Rows from block 2 of the decoder of a small image VQ-VAE, named by matrix and row number. Rows with one number belong to one channel. Each number is 500 + 50 x the weight over its row's rms, rounded and kept within 0 to 999. All counts start at 0. Numbers have three digits each.
After each channel's rows are labels from the 100 images, of 14848, where the channel reaches its highest value: "patch colour" is the nearest of a few named colours to the mean colour under the peak. Only what is clearly more common there than usual is listed. The data: patchworks of several textures. In brackets: how many of the 100.
# convs0: first 3x3 conv (decoder.decb.0.0.convs.0.weight, 64x64x3x3, each kernel summed), inputs 0-63
# convs1: second 3x3 conv (decoder.decb.0.0.convs.1.weight, 64x64x3x3, transposed, each kernel summed), outputs 0-63

convs0.10:549550504504572443415514563453427486472511535544489470529506522499481516458455502481305431438483547483432585498501454511476559583492511417501421483503422474465528474458438489504518570470449565
convs1.10:549456554580386511532501581603425552493546525517479498484603439494472493573491492475442515524491492463560489499518430552443543489419473403632533532507488510516469535558418509502452422479524479
patch colour: orange (50); yellow (32)

convs0.54:425526535431508505451535488558484501517517493474536303490444478575483545388470500452497463436421516442463367555526475497547521489566542464502446464504522424454538463447493492512447503497466513
convs1.54:480487439470485466478404524445425534428451470508442437527516582477495465547475514403517509569532495551478531327503583471438518494444466490490493552476480486545469553465574495487540439371494476
patch colour: grey (58)

convs0.38:622544480507412458418532462426402510412463466474392455502501503445552405437490480540464393547473469463494437547526507476556524508438518447474459477505531503449520501439522475557553522491504407
convs1.38:521451542488409576522458497448469485483511520573529431523566506516471475514438461495438445618526503466498498438574536476500478512410628573555434384508475556492435537461519465438495465410489504
patch colour: red (46)

convs0.56:589515559552519481558546465478537554411577453515467579434487469412523557469541489422479507474500515504464467510475420425493334488517498533450490572468469536558450559484460457446533560460510567
convs1.56:545572486488537493527476493468517548501540594539395450572463523533509311495490475447476467466572462479519417526521432445502493561481509486550387548494474461502550488538429482442471584524480469
patch colour: white (69)

convs0.14:457521513527488568502509495481569451462454467556558508494622510464439460452468532512420382587488436485510466477538461480476524616463517387482434481568450547520514536460447452479477402524424479
convs1.14:577521487545437415541497563478420460481503507492476467529611535418539483531401454595483528548587441494460444494465549531485427520513533501428454393485473525608552509480467540509471564445454519
patch colour: purple (70)

convs0.63:481536526495493467513491458495479387490529539588507621508428494381493508411469495479472560431462418504486510465508479399470478498474468487531479487472474510496451420605507444492420535473360523
convs1.63:542533518487499532546483379519512536502531589540489538606438507495589524519479462495604522472487424461513502533503495440423532429440541571572394496517475548564571476520408563508494538461417491
patch colour: red (44)

convs0.40:615388556550470491445501557484540570505525432440510458506463504482513513512583457524432510463442443501478461525481483493500383434499451577436532460463542410449419518587488571481413508461512487
convs1.40:573419563576537558552503544494495477552489437531393417447404486445500503454514522376465463463466446471540502457538519435508421478539520494527452621524568446510561495528511438515468515457521561
patch colour: brown (64)

convs0.62:475522539432498475501488429467453561460462434578500591467432487515414464537540532497524534471508381434570487469565488579446541503483593468591485452473425402522469545418523459485470447485527447
convs1.62:563479533505497499524443394501460539430505579600543498495504529463437547570448510461485487505517489438503518568476501535398501485530559518499533522530589472527559552290480529529504556491525527
patch colour: black (31)

convs0.48:460460612525529490483526497457520483473404487541579557479513467537302447490470451476539567606480469471465489464428460416504500541470498497453465502501446460550517487541501473465525382514526512
convs1.48:568542457533622417425452457514485553445478456453475520522496518514599428485565424432517540558421512508456478531498503512532536490519490488386565559493446498506490508532501503398560369472531505
patch colour: white (63)

convs0.39:458537509470413484455466544438519493484488484507440584521523515481526472451458477416594512409482495432521524454565522521328533485440525431578488441430519525458472468534496467388498576455515515
convs1.39:433500516425521527472544545469507525500519549535652523522550527454520512556521511449513489492496496525515539555604490476360508427547470554576520356546488485500492539505510493612471580461489471
patch colour: red (27)

convs0.23:416452499466536495548522462417538481502447419525418589508477549454428425506416540527493488505510425414448530502389405410466467530610458507508430523536544513507489471523484474451482441514505561
convs1.23:482524476473544482512553468490477513507519452530254526570533523545509521495448517526514529438590502537550494527398497515531528545526423518396534531520533537547548460551498536448456501557522498
patch colour: purple (43); red (27)

convs0.45:539323527473473435480508352465401512483449433541479606505540478573513481451495486490492486548493547487524555488479504481510596481496539492489479525501491458550501343509504483485476449495476479
convs1.45:486282547446518565633462421533402486527586464496486527487481506513476476528508493503493512531475530478561545493527486481544417557506549497502452477458491537513394543464513507470443482524549491
patch colour: white (63)

convs0.13:525466578498462470489550578454516465508438406476475509533472478427445492526498475465495518457520493451456508546468537512516640452444536549484501497491448469588474341465476514516490529612513374
convs1.13:536526354497530528533519473466567466406523490429530459554521488500491404564405537532513520457382461540564495521638555496417542513452481517584515497500449531489421506523489492490519450537500472
patch colour: blue (87)

convs0.31:510421569560446500570484580498587451449502457465490608476620481538471497479545509498488447425492523494520440497513499449482351464487504469497473506506480536575427361435486484471471523467466510
convs1.31:540403469558516491499431531402519460445547596525466508527497501492470372431471556489460381460526489497487395499511483522461504436559519395478532522538497508562375511483459497508522521449433518
patch colour: purple (31); pink (28)

convs0.22:467496490448531477514530544442493384496467506514472489505479456405535503454501502473412359520464514541480448479497500522452491500437463489483496531460487463495463499396392456483335510552445399
convs1.22:565501554486470530548507544383466405496583588527458468551528492439516505534424460449430452546496485451590511555525470526413576480409555516484511445533519575462512487542433529520472561417434494
patch colour: green (51)

convs0.20:447472672393470494493555478465513510444357463543490503485512601506569378496388501468518501497444503586518488489493501517483469508418472467542479486526523484417503497501521471482506494562526490
convs1.20:523505466540627475506511540505553492547503503473491486489512535511583501504463489518499474526429490265491482487512438526508494493495404493473520493498464317527514528560511493504527484552502522
patch colour: white (61)

convs0.25:446503517527535522489487542524465442513520555540504477517461518425407496511405528475486439511501452473465474509435464534477522429523482563613595670492494474477489476363500500560497450470439576
convs1.25:517483552507512332493511508424475481417486497413451456472480528485512521511543412448485487472543465423509374437508468502453490490484542507475525453514557488505482541437505481387453641445485486
patch colour: green (64)

convs0.41:483416493512520578526503411496479489564510518440569452518408492453469403463454443476549470451476548529463479450503444457495453559507493511369517437669428477480505459466509477465466454558486476
convs1.41:510484535436431478491508531524536513375437510488431440515470464545429560484431471612539523536503516479487536459479475487408429444504535513432418521344525528458480490503503523497613519552500558
patch colour: brown (51)

convs0.28:499538504620600485504491499537519484471500533503506501473478489491577543406470587444544513511546497597497390561479546374475507463456573545485500538491539544564504552558520497497518465595585586
convs1.28:570488426448393503494382514470466483537555498526479411622521503484485509525497350504410481515451536440538473533456517576513530585516406474505528516499551417442518453485479502510469519517454520
patch colour: yellow (44); white (37)

convs0.51:475480507511452448467522551478531505444494480530427517515483363510581531533502537425467558503558551412557539489510533481582482372548518430619496509527601534513502559501540529497393502532469462
convs1.51:537576466506512471514582471596449448516487452468494477477596424491556579516509471614492516459502476451468496446435567505466482637389501490551507435483473482569495492478537534550486589487505589
patch colour: purple (26)

convs0.19:399506487558515493466538430536487545525484411463471558508415494522470424574521516498446528537535442484559419506480526479491513308527521529443492505491532491485470548432490500512605539497603443
convs1.19:388574503515491532440523542434441402453489523520494399552494513428466492471399487547439511564511573517465496513553529415530465577494498426523446428534424559520527511524505477507443610463443515
patch colour: black (47)

convs0.55:517538553454446483556523528509521458500555560510498600480552543506548516420499504478539543488557496501415382481418470353502524521469512555415489479535471491490493477540432487487562496385588588
convs1.55:491535441509540524517528454440487530501447525478440490517425508447404494525457517494451407484473486433556421538500514427498427503524558458400474512489498509452524414430451460527499675521517602
patch colour: orange (29); pink (26)

convs0.0:416509518550464455529556506411548529419452477499467574566472489494523484482376498479501518471476528419384586456536382464523477538498487496487492498458399573538527457516502429529498423451574471
convs1.0:503489519509653536465542502569515528526434526460550629500485539524518504542393513543548572518544535520475505590627453571559470436473493516541525429541498454520525506523536502477491400491563514
patch colour: black (33)

convs0.35:535505490476539497458485525484481460471379498464508543502461513357531474465504519494537505499534477482496490504478513510456466508546501520487463490467518473458530210568492485489485474498537502
convs1.35:579460484497545545517527507516619418541594621489511448585469538537483551568495556488490578488513404442531395546495494478445455468487530484593504491513518560438456419549506489511509481523492576
patch colour: red (63)

convs0.2:442510474399604488438496474445488514456481497563520446572509466492474466548501462432450427561549504434552538514566487566446442460537501564563522542516445464612513511503484454488476474584444366
convs1.2:416539533457513507497476435592492490548588570566579496566341472462562544531458507515488550467502481541519570455464525457490490437475479576544537542489516515605537521469500566511415497519459412
patch colour: blue (48); black (31)

convs0.24:554526522449440455478475468462389445515585545507535522518461483414480511404508516503571465366523371450412549468483510440474512555450477470511447525452446500501503457621506478503438471495516519
convs1.24:616530566571479493585528490449500470469521474548465543522498504393499519509475508516532455526441403509521425602470510392444512531471559629596417549536474532465532508467479522476472519470457545
patch colour: red (39)

convs0.52:512513500522517480438477478462497467453433480573505528502464512507503469524483502519491448554440419545565600487519510511429533443535483505523485434481545442519427549496474443466424502477285383
convs1.52:529541523470547518523506440497502544625516437493578532488491473493505553573496536409413624482432492476512541512506536547509409468524482417468497487514501505474485473575358551560465554581551458
patch colour: purple (30)

convs0.46:447477465658495503476439507504512414488461507462501525485445431473464516557476471484571486556431365509438508519480473443450509447516483512569512484467449408472451432508538489464395457523405443
convs1.46:591420441605594452520469492414511478489512476472497469462589550468554567449543508562451529504510533496450444479462509527516505502409613499451589465510424494576555541551473509461589495472515550
patch colour: yellow (25)

convs0.32:392561518411486471469483539451487464477498486554477558521465524453500488404498506482480488488540476498473538464464442421538551332540480443390484549466452503530515498647450461487436480512500548
convs1.32:414536537507504466446520570585416505535581532524581498536442510416528540564469522498451517492506589529561558534587517465562503368493512334461467489498526538510496515484482510525477563532478500
patch colour: yellow (34)

convs0.58:548529488532499492569496415488481507439568473445498540490474488463512450527527486483436403545559467471459548533485471473459492485437509475471547452508426555577730526452480483476431536533439511
convs1.58:582423498505518555491442499486468462495400561560508443566484551453635510446425473480443466442506470507485536444527501457452529521477500427501463486497543545539443588502432463507351457453460550
patch colour: black (68)

convs0.57:565574510556445594473529542536501506359420467414462479505485463510526587439492456497501420481497509442531536465521502517481497464400504571445479510536492530548475456393465610461538531498413496
convs1.57:428465439468528462528478575530493534484576534593487434493488510502507367531496531555519521567487482564473497469482472585433454484551535440514450539542496446448407514420522361473523468435502419
patch colour: blue (49)

convs0.44:392584499479370493506521434454427479503539531461457514467478489497445484526431474470503496442476564520431489468506555471539529350418490396519463449498350513500513532538507526483491494510471468
convs1.44:488488498476441520534570463532499500481461544509613388528438459484529531468541455465555562580416511494578542506660499521498517473478552502540446481483580472446512525356498489522520515469436462
patch colour: yellow (33)

convs0.7:519494531531542478464479498476469567463485393515488639444473465551445513471537536452391514523476563464612428505526524497435513500557521532525498478440561467455469528447448463465560535507641574
convs1.7:526500462520591530540507579408448405465449419504496497476478433393475552511467474525391489563517505487531371555442489555573465532548492507484507441500451459499400540460438555524474530495543528
patch colour: black (34)

convs0.5:533496541593529510419508579538529391570588520471474493537471542431537531515479453510593513491478482526373433542484418459470561397509464487469531516485414555436508430474491528490447514442444517
convs1.5:575355524520524515509491515442470539459507473522418542459545476469485505478517518441482365502478422450540403470606548390488433561467538467449542586520542485451453544543478501458494476478489520
patch colour: yellow (35)

convs0.11:548547496504396418442528469395434449421492476511483569478356484495481498464469518455527557502495446451499596440492469509501516438463493479525359511482452495517500422547514450425512508531551445
convs1.11:501538576492500550502447486503543526547498510514480484509448560517571525614490425438541601522529543472473566524587496523539475545541503527577275498524510497499435484484495519519489480562547530
patch colour: pink (28)

convs0.42:440264508531472486484513448437363504469438549502496578507478496550487441478508508473484466475556479447512538487545510485520502470438513458581510475502561495479506377501489456487501482505501450
convs1.42:494257549526457516525511455502413551590516511563550473491516486532509520424511542475483425515440546535501538500449547465463491494544517492461563463501564529465448554527497502533413523501442486
patch colour: black (28)

convs0.59:420526506482592474506532500390550512473462524567417629461487428520443457476465497473538520435494558463505549452453478518485578388502490399450500379514457487503550475531496427462455507487535482
convs1.59:503524541511517447473510515516568537547549439440671544419450477462555503517535520513525537420453514515486556552492523563479506322527543387498535523471521550485524500558557559506458484496505510
patch colour: yellow (37)

convs0.16:519251519569516491514509407474379482479430452558503528489461480518467489500518473517509484480455460465557511497538493496475414450466513421468490469499539438507472434504460491484513487488419473
convs1.16:482382546535521499489532559523450489564527467563488526497412499558504511385478529436517485533455482461492526575507551496474474443454561422453465523520506568418391502532465553494601636478481517
patch colour: pink (35)

convs0.6:538527519430493480526544505417469535475481529509461551563456399535349443487490359480517536439499511448481585488408511489582517451432489535406442444493463545516498485518508461504509539502551432
convs1.6:509583632398471515486488498507541502493529468439578487498341510496543490548584378487527419494493512598461545484522511533473461494474552425546386516522483555492483507506506480523475493516547475
patch colour: black (28)

convs0.29:447437509574556483504516529444545503458449459576504608475404496481451484577480500519549491464513511416559406504576471551429553463511530487457449462441555502482487599378523453450543481449549455
convs1.29:627545516520434510509576469426481448502502560461466497509442448523552483562368481543511496532529399556483521570487564540490431509414575496490468436474511524497510441572467491477480466529385436
patch colour: black (41); blue (30)